A small self-supervised image encoder, trained from scratch.
Model: 1.99M parameters, arch convmixer, norm groupnorm, activation leaky_relu, patch size 4, depths [12].
Training: soap at rate 0.002, batches of 256.
Data: 50862 training examples, 53.9 epochs.
Rows from block 2 of a small self-supervised image encoder, named by matrix and row number. Each number is 128 + 24 x the weight over its row's rms, rounded and kept within 0 to 255. All counts start at 0. Numbers have three digits each.
After each channel's rows are labels from the 100 images, of 14848, where the channel reaches its highest value: "peak on" is the class under the peak. Only what is clearly more common there than usual is listed. The data: cartoon faces.
# pw: pointwise conv (model.blocks.2.pw.weight, 256x256x1x1, standardized in use), inputs 86-171

pw.171:098128105128128145157128128128168128059176128128128107128128128128128128122161128113124065096128079071118128138128131105246106165128128112187128128132116165161127114131182059128128184141128088159128128128083128139128102128128128128085105134128105128128115128
peak on: hair; clothes

pw.77:118107128089128123128185128132146147127128127128128128128143161126097111128171128092174128128162147128128141128089128092083144128088128128183098147162124128079113110081128128128128207115144128128094163161082128128163128082092159128128132128127146092128135128
peak on: skin

pw.169:090128074128144147128171128122108128089128128126128128128128146095149132128122124078172086128128139174154128164128159128128128128173128118128128169128128128119128095146128095128128136135059120136088117128117128095184085128057143128136128128073128135180092153
peak on: skin

pw.25:113195130168110169136206128136168118128128128128128128128128128128128128128098061128161081128115115128186128142198128128086119101128128122153128128092128179128128153133128128166128164128080128128076110128128128128128124128128109128146128128099168128153152104
peak on: hat; hair

pw.95:128072158128128128141086139128168128128115128128116142073128128084136128097102128128168123108128128128128128128128128128128128140141128128117128130104128128159185159120255118190128137087128128128153148128119093154183128048181128128128128128126128128128099090
peak on: skin; hair

pw.51:128128159128151128121117128128128098128041128128123133128121139128128128084128082121106128117128128128128128128141128128122128163106062128161090091128085128128128211121142128128164128128128088128175128128133128149082128141126128111123128128128128159128128145
peak on: hat; hair

pw.24:081128163097112125125128128128128128128128103150128156128128104122118128093128128153128145128128122128154128151128128105128169128134128128128082128177128128103128143103128123128115038066128128154040128128128128114131099124112128121128082161147179128128128126
peak on: eye

pw.71:115128128128155099128128084094122128037128128162092128136128100128128116128128101128110128063128133158128128086143128125140128128180128101128153153092100128128128128128128128100134050128114111128186128128091155068112085128104157128128128128160102128128118125
peak on: hat; hair

pw.111:128070104128128128153155137128094111128128183128128128128128137115128128127166111128128128128128129130128128128029155128128103204115128128193128128128128128105151168128128156090128128128159128128128128128083076128128128157128159189128128128125128125089128128
peak on: hair

pw.248:128155128128183148138128116128128154128128128135128061135142099104102110116123125128128165078144128102195128087128128122128121117169142114128087128124128128116128128176107128128095128128128128128128185136128106128128128138128086117128166128128178158128163135
peak on: hair

pw.30:128164128167149128180128154128187143128128134128128130124128101093128128136163115128128126118096141128128089172128096108073128121128115097128128141128128142093128179128127128149130128128096128138118128131128170128128132116132128128093128128128112136125141117
peak on: hair

pw.72:128128128128139128128062128128128099053128144169128128128132124128077128128156132124128128119128128128128155128128128128110048128128128131126119128128128162128128119128128128092104163081092128128128045063181135128066115158128202096173128128138128115132128128
peak on: eye

pw.136:113136122128146184128128128094128162111128113063128128161128128123128128144097128128128128113128121125128072128168128095095128128128128095074128128128138083142097120076128128068128159128143106128150128128128128082195128159142092128128128125128157127128128185
peak on: skin

pw.81:136128131128151128128154181128142173128128128128128142144128119128185180176161112128128128131128128128128128128128165128157138070128162121196128128128128128128128069152195128128128128128183128153128164128128193128128128128150128113128128092146128128135155151
peak on: hair; hat

pw.103:114050128128126075114140156136076125093128209128122128123128128128128059128128120128075168128128128128128125128148172128128102128128128128128128145128128128128128139133142157155128180128118175078128104169093128128191140128086128153119128128104125125085150128
peak on: hat; hair

pw.108:173128150151066155126128128128128093086128128098142136128092129150128128128128148150150133091142174135102120162137128128135128128128174108142120128078128143128148165128128210139150140128115128128128117128103137128128157128128189128191128128145111128128128128
peak on: eye

pw.21:128128111158128128128128128128147158128128128091128128128128128128128128128128108128126105128128133128147095117152105061128093124069128090128154114128077128150128102128102128128128159183138128128081128129168128087128128128128128119128152091128128128083125128
peak on: hair; skin

pw.180:128128128104128128128128128128128128064128128140128116123128151128104130128118128128128128073119128128128128128128128128132100255128096128177178128128128128128128147128175140128128128128051124141210128138128128090109092209132106137122128152128128128186128112
peak on: hat; hair

pw.49:128162110156077163099168128110128101071151177128128128140137064128128117128128128130128128147132135083128088123128109144128128128128058128128128128121070128110128081128128100148182128154128112185133129128128112076102148128128132153128127227128128128151128128
peak on: eye

pw.33:128234092128128173128128109153128113080128128090128128156128128128128125128128088128071128128105136070128128112084129128160128128128120071132108128128128140092128136156128128152128139139079128128128128128172128131128149105116085128128128128128122112128114150
peak on: eye

pw.182:122128128106121160157084090128128128211128128128158103128128174128128128091128128128141145128128128108128141128151105128080166128177122122036182128128128128128112128128155102128074128128128105121128128160128129128151102128128103075111178112100078128128128143
peak on: hat

pw.231:128081128086173128128128128128128198096128070188128128172150128128102128124128128128128137128128215128128146128128162128128128128149128119128146128128128128130128128116128128128147159128100128128102128053105128128128128128128139128128128128128128135128106088
peak on: eye

pw.46:128172116128128130128128175099131110128080128134094128128128128128128063128102128139128113188100169093112120128128128105084128128195206186128128128194128196115128128119131161128173143128128128104128142128128120101166103101097128128173112128095157128128128128
peak on: hair